config.toml
dataset = "short made-up English sentences, spoken by a formant synthesiser in many voices"
gain_aug_db = 10
hop_length = 160
num_classes = 41
inner_norm = false
adamw_weight_decay_other_params = 0.01
Rows from block 2 of a small audio frame classifier, named by matrix and row number. Rows with one number belong to one neuron. Each number is 128 + 24 x the weight over its row's rms, rounded and kept within 0 to 255. All counts start at 0.
After each neuron's rows are labels from the 100 clips, of 14848, where the neuron reaches its highest value: "lies over" is the class under the peak; "responds to" is what is common among them. Only what is clearly more common there than usual is listed. The data: short made-up English sentences, spoken by a formant synthesiser in many voices. In brackets: how many of the 100.
# fc1: MLP up (model.blocks.2.mlp.fc1.weight, 1280x320), inputs 214-319
# fc2: MLP down (model.blocks.2.mlp.fc2.weight, 320x1280, transposed), outputs 214-319

fc1.556 [ 90  96 149 143 121 140 142 125 153 104 111 112 126  90 132 122 163 157 107 129 127 138  92 103 133 130 173 145 118 118 135 148 170 156 140 159 113 123  88 163 124 158 121 130 126 127 142 150 124 223 129 129 131 155 111  79 129 124 102 139 146 140 161 158  98 103 120 116 109 102 163 144 112 135 176 127 100 131 108 132 128 138 100 120 146 106 154 110 132 144 102 120  96 131 133  89  87 148 124 160 120 126 162 156 166 109]
fc2.556 [146 105 117  84 116 120 113 158 150 162 129  86 109 104 117  97 102 101 149 149 157  83 163 137 163 115 144  99 112  86 112 120 160 157 108 114 182  73  97 141 123 138 137 148 124 163 147 160 110  98 135 142 169  99 134 165 130 127 133 145 150 115 112 125 144 145 138 130 163 132 107 193 116 130  97 104 117 107 134 140 155 163 100 137 173 128 112 105 101 120 142 118  93 130 123 137  92 104 113 163 120 101 114 132 147 140]
lies over: /l/ (38)
responds to: reverberation (87); /oʊ/ (59); /j/ (38); "yellow" (35)

fc1.679 [166  86 108 146 139 101 122 121 111  99 124 163 139 102 129  26 143  88 129 122 134 138 107 165 130 138 107 189 111 177 106 136 135 117 126 155 156 116 123 132 126 130 119 111 160 126 131 108 114 113 148  92 107 123 132 107 191  74  86 138 130 123 145 143 148 163 143 154 102 109 124 144 120 137 105 163 159 124 158 153 132 141 147 116 134 111 100 141 136 120 129  95 145 122 142  80 115 146 100 177  81 101 115 176 156 176]
fc2.679 [ 86 176 121 128 160 131 133 106 132 113 119 119 112 170 115 160 110 114 109 102 128  74 113 154 120 127 102 100 168  91 131  99  84 150 169 138  68 146 106 144 150 124 139 135 149 149 127 177 155 103  95 103  97 136 107 129 141 114 156 134 104 151 160 116  82 128 160 110 147 132 133  93 168 146 176 160 160 101 116 103 133 143 126 146 120 125 128 163  98 142 172 120 125  93 113 130 123 103 119 152 130 134 131 108 132 152]
lies over: /aʊ/ (31)
responds to: reverberation (93); voice: child-like voice (51); /aʊ/ (48)

fc1.733 [134  82 149 111 147 130 161 130 111 148 165 100 161  58 128 134 166 114 152 163 163 163 142 160 127 104 134 130 142 126 151 121 147 122 110 134  97 116 144 103 135 117 115  97 113 128 162 115 113 155 127  90 113 169 114 154  97 157 136 132 141 102 127 120 131 116 132 141 122 127 134 139 160 124 132 121 108 161 110 170 160 136 128 143 124 119 147 143 114 148 160  98 134 165 126 107 109 116 131 176  72 112 154 150 141 109]
fc2.733 [120 122 173 126 106 147 159 147 149 125 139 149 139 156 111 104 144  98 116 122 121  78 127 172 174 105 112 119  98 131 149 144 124 134 141  94 131 103 168 130 100 159 144 123 116 141 127 198 141 117 126  91 124 168 160 148 131 174 121  45  99 106 115  71 118 167 158  95 104 155 141 130  97 122 117 122 167 101 104 150 140 121 112  86 142 180 135 141 109 124 121 139 124  93  75 149 116 105 136 170 123 124 153 120 138  95]
lies over: /aʊ/ (100)
responds to: /aʊ/ (100); /ɝ/ (96); "our" (90)

fc1.371 [127 143 141  92 127 127 126 151 133 113 161 124 136 118 148 145 142 135 139 117 116 101 120 112 128 144 160 102  78 129 119 125 116 150 110 138 120 106 104 145 106 106 110  78 111 154 145  66 180 110 131 129 110 131 109 169  91 145 144 124 149 120 126 113  82 123 113  99 120 174 119 183 172  87 153 167 172 151 122 169  52  87 107 115 105 117 135 102 152 132 152 125 142 129 126 148 101  99 104 136 137 140 119 118 136 161]
fc2.371 [122 134 136 145 119 138 135 145 103 136 125 132 153 122 117 143 133 148 169 162 116 142 138 134  84 127 127 100  88 129 131 124 163  99  91 113 147 122 118 116 155 106 151 152 121 100 141  72 118 168  92 119 174 127 108  76 124 147 176 154 106 145 104 130 105 144 121 143 134 160 124  89 124 150 109 126 134 130 120 138 104 119 167 114 143 116 153  98 148 109 148  93 150 118 129 122 118 120  93 143 146  74 153  83 124 107]
lies over: /d/ (38); /g/ (26)
responds to: reverberation (83); /eɪ/ (69); "today" (42); "again" (28)

fc1.29 [ 86 172 123 101 103 139 158 139 137 143 125 108 107 115 140 130 133 116 164 132 130 115 146 118 144 133 135 130 107 187 129 124 106 120 143 104 122 121 128 126 125 122 126 126 163 145 151 110 111 147 130 141  97 121 125 165 141 116 122 175 111 150 122 129 135  81 110  78 154  93 141 151 125 100 177 104 119 146 172  82 172 143 124 133 102 121 146 141 152 138 141 120 166 103 126 146 183  97 139 151  96 131 125 157 129 129]
fc2.29 [130  92 122 150  95 161 179 116 130 126 134 108 141 121 154 147 159 156 119  80 141 139 133 136 175  91  90 122 152 119 122 128 139 135 130 128 124 178 117 160 135 138 132 157 106 150 116 127 136 160 167 123 164 177 146 118 156  71 130 133 106 159 102 101 104 137  87 159 140  96 158 103 121 145 188  80 119 106 106 122 164 157 130 110 195 120 143 135 119  93 135 140  70 128  99 124 126 142 121 153 157  94 114 160 149 148]
lies over: /l/ (60)
responds to: reverberation (90); /k/ (82); "clock" (34); "cleaned" (29)

fc1.302 [ 97 138 112 120 120 106 120 132 146  71 150 112 128  96 119  82 155  99 123 131 103 153 156 119 135 109 174 116  76 142  84 124 107 141 118 124 138  98 151 101 113 149 123 153 146 120 146 126 102  53 136 154 104 157 132 134 132  73  92 130  89 134  73 139 128 111 128 121 129 145  83 142 108  89 183 126 112 149 159 176 131 118  80  97 172 117 104 154 133 138 151 167 111  87  71 120 131 141 130 143 154 124 105 120 123 175]
fc2.302 [ 90  99 119  95 178 120  87  93 114 118 135 123 133 124 166 114  91 156 121 113 123 105 103 105 119 144 163  89 100  82 130 138  96 125 130  83  88 113 136 124 137 115 124 131 106 111 149 123 146 107 125 118 101 125 108 110 119 109 128 177 132 121 110 126  90 107 106 135 115 130 119 151  90 131 163 101 143 105  78 147 122 115 135 122 112 140 108 103 146 115 157 143 123 117 113 140 153 124  84 106 133 134 178 120 126 159]
lies over: /aʊ/ (64)
responds to: reverberation (87); /ɝ/ (87); /aʊ/ (70); "our" (68)

fc1.527 [103 105  88 120 143 153 113 154  88 152 126 110 122 129 135 110 144 153 160 100 115 129 149 130 118 120 108 149 117 153 109 185 143 108 126 160 139 114 123 102 112 153 148 125 119 110 138 107 153 137 110 119 208  82 124 166 130 124 114 154 162 134 130 134 145 116 123  73 115 119 111 119 153 134 147 118 127 120 127 122 148 145 136 112  90 126 153  93 112 117 111 120 136 135  92 183 121 112 122 146 132 102 119 149 131 135]
fc2.527 [131 125 128 110 124 163 139 120 158 125 154  90 134 120 121 132 159 173 157  78 108 103 106  96 149 134 115 134 149 149 144 119  88 123 153 144 120 120 156 142 136 158 125 167 103  79 108 127  86 103  98 171 113 111 148 137 146 122 121 154 100 185 132  58 116 108 133 103 102 159 127 131 155 113 127 134 149 145 132 165 146  57 116 118 121 108 145 174 151 110 152 126 122 102 133 134 143 140 114 135 129 130 147 142 106 122]
lies over: /l/ (42); /i/ (35)
responds to: /i/ (87); /z/ (81); /p/ (66); "please" (60)

fc1.542 [117 113 124 171 123 112  89 129 132 146 167 118 115 116 177  97 133 137 128 129 153 106 118 115 150 140  64 135 146  96  89 170 106 168 150 165 113 140 110 129 145 127 163 170 124 108 131 174 164 109 125 190 158 141 124  83 113 116 124 108  82 140 151 152 136 114 158 145 151 105 104 111  85 111 146  98 123 128 116 154 122 111 129 132 134 134 133 140 110 151 134 107  77 144 126 158 131 170  95 125 138 139 121 131 161 108]
fc2.542 [140 122 144 144 135  85  83 148  91 133 103 177 144 112 135 126 116 148 126 126 154 132 123 104 127 123 134 146  84 143 136 127 156 124 107 130 115 124 134 141 105 125 138 102 134 141 102 112 119 163 107 123 111 129 140 127 114 148 142  86 116 141 168 161 133 119 102 121 133 187 113 108 132 120 131 143  77 169 111 120 120 136 122  98 114 120 162 137 154 155 150 126 124 136 131 120 172 142  69 118 113  96 183 145 114  62]
lies over: /t/ (69); /d/ (28)
responds to: /æ/ (79); /ð/ (74); reverberation (72); "that" (56)

fc1.15 [ 99 136 173 156 105  82 164 105 177 102 102 110 119 129 138 145 140 146 130 152 122 156 141 111 153 137  96 153 130 142 116 109 168 136 133 114 152 140 123 144  97 140 110  83  94 134 166 144 109 120  94 130 115 129 164 126 129 119 137 118 138 136 171 161 114 147 124 120 109 149 125 110 139 116  87 111 165  83 125 131 163 126 142 155 119 108 165 120 102  99  98 166 137 125 120 135  93 100 113 119 107 119 100 119 168 139]
fc2.15 [122 129 140 132 138 154 116 136 103 137 118 149  93 107 141 147  82 133 143 128 104 117 139 143 120 135 103 127  99  81 133 135 129 142 139  88 133 113 111 118 126 166 116  93 134 119 109 146 153 113  84 112 115 164 116 112 110 139 171 159 158 114 122 128 129 187 140  91 156 139 136 117 116 130 153 147 145 102 128 121 107 109 138 148 125 115 155 101 123 131 156 116 130 135 168 179 141  97 155 109 123  97 109 109 134 113]
lies over: /l/ (75)
responds to: /d/ (98); /oʊ/ (82); "holds" (25)

fc1.552 [112  99 123  95 164 112 133 119 112 151 119  85 137 133 147  88  51 105 122 157 151  73 141 150 132 116 173 145 159 157 170 184 153 118 120 130 163 149 122 152 119 142 118 138 102 103 123 100 142 150 132 124 123  96 127 109 107 105 128  96 177 142 170 148 121 155 105 146 126 119 100 133 121 131 124 128 111  93 144 111 122  93 147 106 141 105 166  84 131  81 138 158 134 115 140  76 130 116 113 135 162 164 163 146 151 118]
fc2.552 [127 107 150 146 116 113 159 131 111 102 145 127 167 142 149 153 130  85  99 133 166 148 126 132  96 139 134  94 137 131 107 140  94 134 124 145 107 122 170 162 117 155 157 169 133 142 162 132 132 179 103 158 150 142 123 175 182 134  87 123 114 112  87 134 173 142 126 119 120 138 121 162 147  87 127 194 124 135 117 119 166 104 139 134 148 127 171 110 138 116 145 136 135 134 143 110  90 148 172  92  95 145 143 130 134 135]
lies over: /d/ (28)
responds to: reverberation (81)

fc1.758 [167 166 128 128 137 177 152 168  91 123  93 120 154  76 141 143 127  89 146 132 131 100 143 141 135 138 141 108 140 138 145 120 125 130 188 110 122 159 147 135 137 121 121 135 129 146 113 122 149 119  86 138 133 158 153 147 142  92 132 140 155 104 121 152 156 121 133 117 117 148 152 162 121 147 108 116  94 159 146 120 127 118 145 163 107 149 151 103 119 124 140 145 145 138 142 161  96  96 103 105 108 147 110 102 117 109]
fc2.758 [131 107 124 142  57 101 159 129 152 113 134  92 168 132 135 118 125 118 126 151 157 136 133 114 131 147 148 137 102 145 134 157 138 122 129 162 111  97 159 119 141 118 108 156  99 148 106 172  93 168 194 124 148 144 142 140 106 126 126 133 148 169 154 128  98 108 128 140 103 152 154 121 115 133 126 113  71 153 142 117 151 171 136  74 155 129 115 157 141 143 123 131 128 137 124  72 144 147 135 142 103 110 140 124  98 154]
lies over: /aɪ/ (71)
responds to: reverberation (96); /aɪ/ (84); "my" (40)

fc1.341 [109  84 137  80 121 164 111 129 109 172 139  89 136 115 111 138 123 138 128 198 163 108 118 160 112 122  91 135 115 106 152 119 168 108 142 119 125 139 143 119 166 113 107 145 132 124 129 125 142 121 116 153 149 126 139 146  81 144  79 170 167 115 130 101 132 118 124 112 140 140 170 143 130 104 120 161 145 144 125 117 128 102 117 162 154 111 100 156 152 113 127 112 121 102 120 142  94 163 108 117 190 147 142 118 143 126]
fc2.341 [ 81 102 114 162 126  80 121 153 116 139 125 158 161  75 117 155  95  87 101  95 130 127 113 119 127 146 158 119 142  87 165 117  82 148 128 100 125 100 153  92 147 135 115 153  93 112 136 107 127  98 159 156 112 100 167 100 152 107 136 113 124 135 150 156 142 104  68 129 139  99 149 158 193 116 138  82 101 133 138 128 109 132 156 120 117 181 127 120 138 119 149 120 173 126 123 126 175 125 156 164 122 121 159 129 117 131]
lies over: /ɝ/ (27)
responds to: reverberation (97)

fc1.644 [140 156 100 150 148 107 150 106 111 125 157 139 155 118 157 141 128 129 147 130 130 124 135 144 134 125 147 124 178 119 162 123  92 145 130 138 110 147 139 119 141 130 124 138 157 135 126  99 124 149 116 102  85 108  97 109 175 110 105 127 146 113  98 131  98 120 162 135 155  76 148 132 162 129 144 137 109 139 113 148 123 130 124 150 139 131 146 118 148 102 109 121 203 117 157 117 103 149 128 109 152 159 112 149  69  88]
fc2.644 [130 181 124  76  94  79 129 133  94 145 130 123 103 108  89 133  89 117 140 128 158 133 159 148 120 166  97  96 156  98 176 155 123  92 113 113  78 113 144 153 104 113 141  92 141 103  80 121 115 119 149 166 159 107 147 174 101  81 164 142 123 150 109 121 136  82 102 165 140 150 105 147 137 119 127 162 139 137 173 133 136 154 163 150 125 135 109 129 143 117 117 123  92 156 104 117 131  98 118 166 124 161 131 135 149 138]
lies over: /l/ (43)
responds to: reverberation (89); /ɛ/ (73); /oʊ/ (71); /j/ (56)

fc1.506 [134 130 108 116 133 168 122 143 142 133  80 100 152 135 141 147 160 135 147 159 118 135 144 158 122 179 158 125 142 102 116 138 129  90 142 116 133 134 108  76 135 123 146 116 106 105 153 153 121 121 164 130 139 151 117 161 153 171 124 126 152 130 109  93 147 128 128 143 137 125  86 167 119 118 146 106 126 139 142 108 101 115 117  72 113 114 108 145 104 133 115 145 102 142 117 147 148 136 155 129 129 113 116 121 113 104]
fc2.506 [ 89 106 160 132 140 118 105 149 174 135 175 120 151 125 133 124 130 151 101 120 104  92  79 150 143 111 128  72 153 122 153 119 136  97 146 139  67 115 179 108 139 123 126 126  86 121 131 142 121 100  98  93 165 140 122 124 104 121 121 116  99 101 102 112 124 149 137 146 147 135 107  91 156 179 126  99 130 158 144  98 113 113 125  97 117 118 114 127 158 121 127 151 152 116 166 129 141 114 160  78 130 131 130  65 156 108]
lies over: /aɪ/ (35)
responds to: /b/ (66); muffled (low-pass) (29)

fc1.622 [ 77 130 128 141 113 138 149 115 123 119 161 113 167 113 118 112 140 143 172 130  97 126 118 111 190 142 141 133 124 123 104 131 139 134 138 152 114 128 137 106 147 123 120 117 169  96 168 119 130 165 137 108 138 142 132 150 150 154 140 147 129 157 124  98 156  89 100 115 140 108 113 146 142 126 110 128 135 150  96 125 169 112 117 124  88 136 134 122 123 102 141 130  92  97 105 116 126 139 184 121  96 131 134 160 103 125]
fc2.622 [153 149  90 104 108 158 150 160 118  93 121 105 146 151  87 165 163 109 128 112 146 132 153 118 173 143 117 104 128 129 119 113 156 118 106 117 158 132  99 145 115 110 113 144 171 117 122 126 122 121 134 106 123 152 111 109 132 115 142 136 109 116 105 163  87 172 123 116 151 160 169  80 135 145  97 117 137 119 119 167 132 158 128  82 128 104 113 158 143 138 118 146 117 164 112 177 124 112 115 118 153 170 123 113 143 151]
lies over: /l/ (56); /ɹ/ (34)
responds to: /b/ (82); "black" (29)

fc1.452 [147 123 116 135 130 124 154 115 147  60 108  94 187 143 133 119 120 150 135 101 112 144 154 122 129  88 141 136 137 102 159  95 148 101 129  73 113 118 153 135 118 122 122 132  87 143 123 104  79  90 111 116  95 106 118 183 112 172 123 119 130 141 133 115 142 110 132 124 138 139 105 154 146 118  90 106 116 134 126 133 125 107 135 127 141 142 134  87 125 144 135 120 167 128 130 101 109 139 122 139 148 111 103 156 144 152]
fc2.452 [119  82 124 114  94 104  89 124 136 123 168 114 125 133 132 139 151 108 119 126 159 124 141 156 105 149 138 136  87 156 122 118 161 134 116 162 153 120 153 123 159 115  85 130 138 137 132 154 163 156 160 111  97  92 148 123 146 120 135 118 112  76  95 172 114 131 149 162  64 111 111 131 118 140 173 153 107 109 153 172 147 124 136 142 108  96 114 176 105 133 110 146 143 122 148 134 138 126 141 108 122 145 159 166 126  96]
lies over: /m/ (62)
responds to: /aɪ/ (84); /m/ (80); reverberation (77); "my" (72)

fc1.337 [124 107 125 115 154 135 154 134 125 125 148 108 171 148 147 136 107 153 116 107 152 109 160 129  87 147 118 139 104 176 167 108 102 128 122 129 154  99 114 121 138 115 144 114 187 135 142 158 142 117 141 108 126  89 131 128  98  81 162  95 154 109 141 144 161 179 108  97 124 144 164 111 148 159 115 142 104 131 139 146 172  87 115 119 152 118 180 117 128 113  93 156 122 153 115  96 101 140 178 144 126 165 137 161 149 131]
fc2.337 [113 135 110 118 111 126 124 105 169 120 130 109  98 116 156 115  65 147 139 167 130 141 106 133 154 111 161  81  90 107 130 132 125 103 166 159 157 116 111 128 129 122 139  93 157 134 129 133 145 110 127 108 118 150 145 152 131  99 120 118 159 109 120 125 131  94 118 147 143 127 168 131 170  96 118 101 136 134 152 133 100  79 120 111 159  81 133 139 119 136 102  98 107 166 130 157 128 108 115 110 131 153 141 150 121 105]
lies over: /m/ (31)
responds to: /i/ (92); sentence kind: request (43); "me" (37); "show" (36)

fc1.158 [ 89 141  84 106 103 118 129 112 125 109 139 103 103 122  76 142 140 147 128 141  89 105 128 142 155  92 118 153 144 108 117 115 120 147 145 179 143 137 140 132 162 136 108  91 129 187 118 132 128  65 111  95 137 132 149 102 125 151  92 153  98 105 141  86 133 161 103 119 127 124 143 144 153 128 127 136 135 137 121 121 145 102 134 134 169 167 117 154  96 149 114 105  87 126 136 165 109 179 162 136  85 118 115  95  82 134]
fc2.158 [131 112 165 124  96 138 160 125 125 169 141 133 126  90  89 111 123 144 164 104 119 125 153 116  98 143 122 157 104 151 141 117 125 110 105 168 117 138 153 124 120 120 159 161 164  99 143 120 109  71 110 162 132 133 103 152 120 125 107 100 113 117 111 147 160 188  89 142 126  81 105 133 168 141 119  63  69 128  86 118 135 162 138 109 181 151 124 134 139 104 125 117  88 163 150 122 176 101 146 105 152 113 141 126 132 118]
lies over: /aɪ/ (47)
responds to: reverberation (93)

fc1.136 [153  96 174 116 132  98 107 123 139  89 102 133 149  94 144 153  79  72 106 118 203 107 155 159 107 114 106 155 125 129 147 139 144 126 114 170 147 127 106 123  91 100 129 107 170 116 121 142 120 118 165 156 126 105 133 125 132 119 148 145 153 107 171 154 166 175  91 108 109 153 114 136  97 112 124 108 145 138 145 107 139 116 129  76 124 107 114  86  85 180 146 164 123 155 144 147 161 146 119 144 129 117 165 176 151 138]
fc2.136 [111 121 120 124 125 132 178 150 106 157  80  76 119 123 128 133 124 147 179 139 156 113 137 152 178 132 146  93 118 163 108 134 133 132 128 119 147 116 166 168 129 133 103 132  98 143 133 131 157 134 136 153 104  80 121  98 134 142 142 104 145 124 113  85 145 123 152 165 157 146 168 140 158 108 112 152 112 121 149 134 143 162 115 127 168 139 139 150 154 141 103 137 108 121 133 166 106 160 143  95 115 145 143 115 141 133]
lies over: /aʊ/ (64)
responds to: /aʊ/ (74); voice: child-like voice (67); reverberation (63); "round" (38)

fc1.255 [119 104 128 147 101 127 128 142 161 123 144 166 156 107 156 149 109 110 147 172 115 138 118 138 159 146 147 116 118 100  92 129 154 116 107 129  80 134 166 172 143 111 105 141 113 138 142 148 139 114 144 152 103 127 185 114  74 146 111 150 153 119 118  95 120 130  81 147 119 125 145 130 131 161 136 114  93 117 119 120 130 141 128 137  80 119 138  68 163  97 122 155 170 160 116  90 121 125 131 137 138 131 135 149 108 143]
fc2.255 [143 118 138 117 165  94 147 134 101 158 140 121 139 138 101 135 110 131 151 161 133 146 131 117 130  67 150 133  84 114 110 124 109 103  84 119 105  68 175 150  97 138 121 124 126 152 115 158 136 138  82 109 156 135 107 114 170 152 176 113  93 114 125 162 102 126 146 146 117  91 135 131 165 151 145 178 129 137 106 103 124 116 153  90  99 160 123 137 103 111 146 125 108 120 121 124 144 174 158 129  78 121 146 144 126 132]
lies over: /ɝ/ (51); /u/ (46)
responds to: /h/ (80); /u/ (59); "who" (45); "her" (38)

fc1.763 [108 120 178  95 170 159 162 133 154 111 158 151 134 176 123  99  98 169 162 109 112 143 135 119 106 109 117 136 144 121 111 129 132  99 162 102 135 164 107 162 135  87 127 141  69 140 151 141  88  81 122 117 113 153 129 147 142 115 113 117 106 151 112  96 137 142 103 142 128 166 133  93 166 100 149 104 131  69 114 131 137 140 115 136 148 101 138 165 142 107 165 133  89 140 122 129 146 142 169 119 163 172  93 163 113 159]
fc2.763 [148 103  90 140 153 131 138 130 134 138 135 113 136  94 123 152 111 132 146 102 125 121 127 119 144  95 206 177 114 102 156 109 129 118 132  69 127 118 125 121 137 116 136 105 146 120 115 122 131 129  94 120 173 117 142 126 143 151 148 122 108 166  74 139 127 154 131 119 116 107 126 130 129 127 127 120 131 153 156  96 129 123 125  92 141 121 142 158 139 118 158  88 151 140 107 145 160 129 145 125 167 143 118  70 118 137]
lies over: /aɪ/ (87)
responds to: /d/ (93); /aɪ/ (92); "find" (40); "child" (34)

fc1.510 [146 127 109 136  86 161 113 118 135 144 144 137 134 119 126  70 143 116 127 175 104  88 140 155 133  92  79 126 128 113 144 109 158 130 178 120 114 126 133 118 146 110  97 151 142 103  93 124 125 159 122 136 124 116 143  93 103 150 146  94 127 122 132 143  82 146 131 141 154 144 118 145 125  84 134 148 118 164  89 131 111 154  97 119 121 140 119 112 128 128 133 107 127 137 135 122 113  73 134  93 148 157  81 130 123 123]
fc2.510 [118  95 120 148 145 106 199 122 120 159 112 109 111 149 140 122 140 134 157 138 107 154 105  96 206  78 124 135 122 150 118 124 160  99 134 135 145 142 144 139 156 182  92 137 120 116 183 124 125 133 114 169 126 138 147 148 133 179 125 152 138 115 151 101 113 139 143 129 151 130 129 138 124 115 122 157 105 140 148 157 101 143 116 143 117 110 140 138 148 144 130  96 110 141 151 167 129 147 114 145 138 134 151 159 135 177]
lies over: /t/ (28)
responds to: reverberation (70); /ʌ/ (34)

fc1.625 [122 135 135  96 115 115 133 134 103 133 130 115  88 124 115 157 118 128 114  91 211 127 123  93 150 126 139 145 118 124 120 104 169 163 152 139  79 109 128 167 123 124 134  95 110  88  74 143 138 124 120  96 155 146 143 144 154 184 107 124 126 130 146 114 123 135 131 151 132  68 126 141 123 102 122  83 165 157 101 145  91 107 129 111 125 111 153 145 149 138 116 126  78 140 114 162 160 103 117 121 127 111 153 131 136 197]
fc2.625 [180  85 119 143 161 119 118 148 156 143 139 122 138 114 109 151 142 167 130  85 174 135 133 153  76 129 136 132 121 119 150 131 124  86 178  98 110 135  97 125 139 163  96 127 149 137 128 132 128 145 170 135 148 124 122 132 107 103 163 143 162 107 137 134 134  95 116 123 117 128 153 152 102 150 130 109  76 103 144 136 114 126 122 130 138 139 115 126  93 146 147  95  89 121 142 124 131 134 142 137 172 118  93 126 136 118]
lies over: /aɪ/ (34); /k/ (25)
responds to: reverberation (58); /ʃ/ (54); "shiny" (26)

fc1.447 [ 88 148 146  85 139 135 105 118 165 152 136 144 127 137 134 160 153 139 135 132 140  96 124 125 141 162 133  95 127 126 140 132 148 124 173 102 161 128 142 159 115  44 143 129 121 123 158 112 153 101 146 116 106 138 154 135 118 140 103 133 151 126 123 131 126 165 114 110 113 137 128 125 141 114 132 114 170 128  95 162  66 120 142 118  86 149 122 104 125 131 108 120 128 128 142 176  78 171 155 103 142 161  86 168 108 154]
fc2.447 [133 134 106 129 119 120  63 156 158 170 115 132 149 133 108 165 116  99 145 139 162 129 141 128 183 129 118 147 121 120 164 134 143 124  93 138 127 143 140 102 118 127 137 119 167 170  79 154 115 125 115 153 177 133 144 154 148 107 121  88  95 152 103 152 126 102 111 108 156 110  64 123 137 154 139 142 134  98 142  98 132 142 127 112  81 147 147 127 136 110 147 110 171 105 127  90  93 159 103  82 105 102 124 117 129 115]
lies over: /aɪ/ (37); /t/ (25)
responds to: reverberation (88); /aɪ/ (64)

fc1.480 [135 166  92 162  99 174 156 182 144  85 110 140  95 121 110 103 140 103 125 126 170 154 129 147 139 117 157 120  90 128 133 150 141  71 106 148 159 158 188 118 132 131 123  95 140 117 114 124 146 185 109 145 168 120 148 127 131 114 110  96 147 160 117 223 147 115 162 101 168 104 145 124 144 137 106 114 155 162 119 128 120 106 127 131 109 121 144 127 180 152 104 105  93 125 107 103 111  71 142 170 149 198 133 135 143 131]
fc2.480 [123  87 144 154 122  99 155 124 107 141 110 152  92  75 115  95 130 115 156 142 145 123 131 113 176 160 129  96 134 107 162 144 130 123 125 124 183  79 132 127 134 150 143 130 105 129  90 148  72 124 117 131  92 136 160  81  97 140 121 135 145  98 141 113 111 121 117  89 141 122 128 134 130 112 105 150 123 172 149 138 110 138  73 145 148 135 155 145  94 134 162 137 128 128 135 121 113 177 116 106 141 128 117 159 112 167]
lies over: /d/ (37)
responds to: reverberation (100)

fc1.388 [127 119 126 126 168 149 129 105 132 157 127 129 134 147 153 139 109 136 156 141  90 126 100 128 132 101 120  89 123 153 127 154 137 110 120 176 138 132 119 118 126 151 157  90 132 134  94 120 145 121 115  80 147 174 114 136 142  94 130 106 138  99 138 132 145 152  97  88 130 153 174 131 163 152 137 133 131  93  83  84 147 141 117 124 140  97 128  93 160 161 159 134 151 111 163 134  92 122 109 147 136 144 114 125 178 117]
fc2.388 [200 174 138 131 147 126 120 185 129 111 138 125  99 102 125 114 133  82  84 111 175 157 118 161 151 124 120 130  99 114 138  68 129 154 161 139 133 123 127 137 130 138 133 127 146 124 113 117 130 130 106 161 159 141 117 140 110 113 147 134 119  82 115 106  89 125  92 136 126 152  99 198 201 113 123  96 131 112 124 118 112 117 137 128 106 138 125 122 142 129 107 110 153 122 150 140 117 147 138 162 191 195 100 128  90 117]
lies over: /d/ (48)
responds to: /oʊ/ (62); reverberation (54)

fc1.28 [110  80 111 116 102 181  94 144 169 147 143 126 147 128 140 134 176  94 118  99 138  72  70 116 170  99 142 137 121 163  90 140 150 101 111  97 130 140 159 106 125 109 137 142 142 156 129 106 146 107 102 176 145 135  70 157 157 179  94 147 137 137 105 123 113  92 136 115 161 133 112 162  95  57 147 125 119  92 133 132 124 145  95 133 100 157  96 169 166 149 134 127  91 150 105 127 108 101 133 114 124 135 134 123 146 128]
fc2.28 [131 142 138 116 160 104 120 121 107 147 142 122 168 163 126 114 142 137 134 144 115 150 115  99 107 144 125 104 115 163  40 112 171 155 120 121 102 140 154 140 144 156 167 136 111 135 125 120 115 115 132 122 114 126 124 109  98 132 112 113 121 161  91 114 133 119 116 134 122 128 138 116 137 147  98 153 116 129 148 102 132 162 153 128 129  99 181  74 163 125 132 117  91 120 164  85 108 114  96 129 135 141 150 118 122 136]
lies over: /aɪ/ (30)
responds to: reverberation (89)